{
  "n_mels": 64,
  "block": "basic",
  "beta1": 0.85,
  "beta2": 0.999,
  "eps": 1e-08
}
Rows from block 4 of a small spectrogram enhancement model, named by matrix and row number. Rows with one number belong to one channel. Each number is 500 + 40 x the weight over its row's rms, rounded and kept within 0 to 999. All counts start at 0. Numbers have three digits each. After the name is the row's rms in percent of the matrix's.
After each channel's rows are labels from the 100 clips, of 14976, where the channel reaches its highest value: "lies over" is the class under the peak. Only what is clearly more common there than usual is listed. The data: strings of digits, spoken by a formant synthesiser in many voices. In brackets: how many of the 100.
# convs0: first 3x3 conv (model.enc.1.1.convs.0.weight, 48x48x3x3, each kernel summed), inputs 0-47
# convs1: second 3x3 conv (model.enc.1.1.convs.1.weight, 48x48x3x3, transposed, each kernel summed), outputs 0-47

convs0.28 130:545539463513552512552516499503477541482521459476487485565418557411547497538478542506540509559530533561534454539504547557554509552452533509484542
convs1.28 130:503504401511478490500520522476552489489492496424404466497504508419490475514551473495488486555498474478546498439503497462493398554537486496485589
lies over: /t/ (36)

convs0.9 053:504496529538475520466469526488515458538494525495494503540564414530497566509520503477503522444566493487426599451475485466443410447541485514493447
convs1.9 042:492443608497532497529529472498440508531531504533570526504517453622498509506479531502533448469477554510463528547485514518506567462507549509504427
lies over: /t/ (32)

convs0.18 045:516465497514577454477511495464477590467519470474432527548533498583459487510415537529496473475489546503539386483473458480489467499505537487533464
convs1.18 050:484522504516473502448408486527496483530485549520531520489500532408487477549455507473474562505523464548483556532382467503482515459417489432499497
lies over: /k/ (36)

convs0.42 065:488498539505407472505572574520498512495457511493544461492538440535459451504549442482474425506440401462488489453507465457500464487509504484448470
convs1.42 075:464540510458545501541430433485495457489461496543531518471506482540501519495465528489497569483539591565464548551456414539479558471456507524556486
lies over: /t/ (45)

convs0.35 056:425526534550494539504480536456504505523515462518532562558555461509457548493527490516546510497524481479404590478454469476463465459540476480517407
convs1.35 054:518479566498526475539564491499425501478513498500582485494498467619513500460483506493506443471484557477499473504587544497519583479509563552515470
lies over: /t/ (35)

convs0.15 259:556516455524547530563499494508492533484536468467521483522434567428569472537487514506547497556526551528550438554515566535547525555452535506472538
convs1.15 149:512505398515486485494513513477559493506504511415402465498513491427494478522546485489504496547506484485539495448495497456489379542540492502492579
lies over: /t/ (29)

convs0.37 104:440473554433512507479509457507438477485455563552567557553507490485503488450494520477463561442459504495465539565454471495458560453475489493563455
convs1.37 171:470504516542489479570553523513470471396429462492527428523471510516510514422518448481461426502496508446556457495568518478517528536473472553471485
lies over: silence (73)

convs0.8 117:504492391485460474478548500452559468488500470421463441429526483546487502492541452488495452529509467459557504465571495458504459553545478522489557
convs1.8 155:525512523453517530423428481519504519579553512547504577488500517496514517541469554545515594473525457558430522527442490550495509457499501447530473
lies over: /v/ (25)

convs0.25 057:506495572577426532456500562510524440587482533481496497498536405541438518496524448497524494478553473478473547429493489459474479468533483477504465
convs1.25 048:478467575463539519521506466520450513491507494564556552504493513611493525480466549523512504454466570525432536530506477551508560461493551483511419
lies over: /t/ (67)

convs0.40 072:494508507490477499495551558483531519490495381475495463432510486549490477517512456534516386525464444494540493417535471500541436518537489480441489
convs1.40 111:483549498432504485425408464501521499553542535524504559475538516498497486527476524486524599499555538542453553527437427529471512490489505465559485
lies over: /t/ (36)

convs0.12 050:524505571537448479500524547527539444532463425485475468412512473560461493462520435512471483509555460452461537414536474485516443500514455456497488
convs1.12 062:441498540434518511467434456468496527503512497568536572511544481568482522501474531476519521450457586545454538533475444546497550459470540478511434
lies over: silence (86)

convs0.2 086:470497506464518452446440470551519504569499609552513523522537517482491534450443531460432529463456506510506513584490501536482553473444501517466443
convs1.2 110:541485542571485522587573562489467492440414452494533442501463469493505534482527443513480449507522459450551450508561522470524532494499455538496519
lies over: /f/ (26)

convs0.44 083:438499539442501463445479458500470491526474533590540569524511507489477529458451533473435570454502519487448526544429460520450548449503499498535450
convs1.44 129:517485519541490483575562530505474482416439469482538424524482486516515511447509445493478421504471495445546449509586547466529535514477478573473494
lies over: /f/ (30)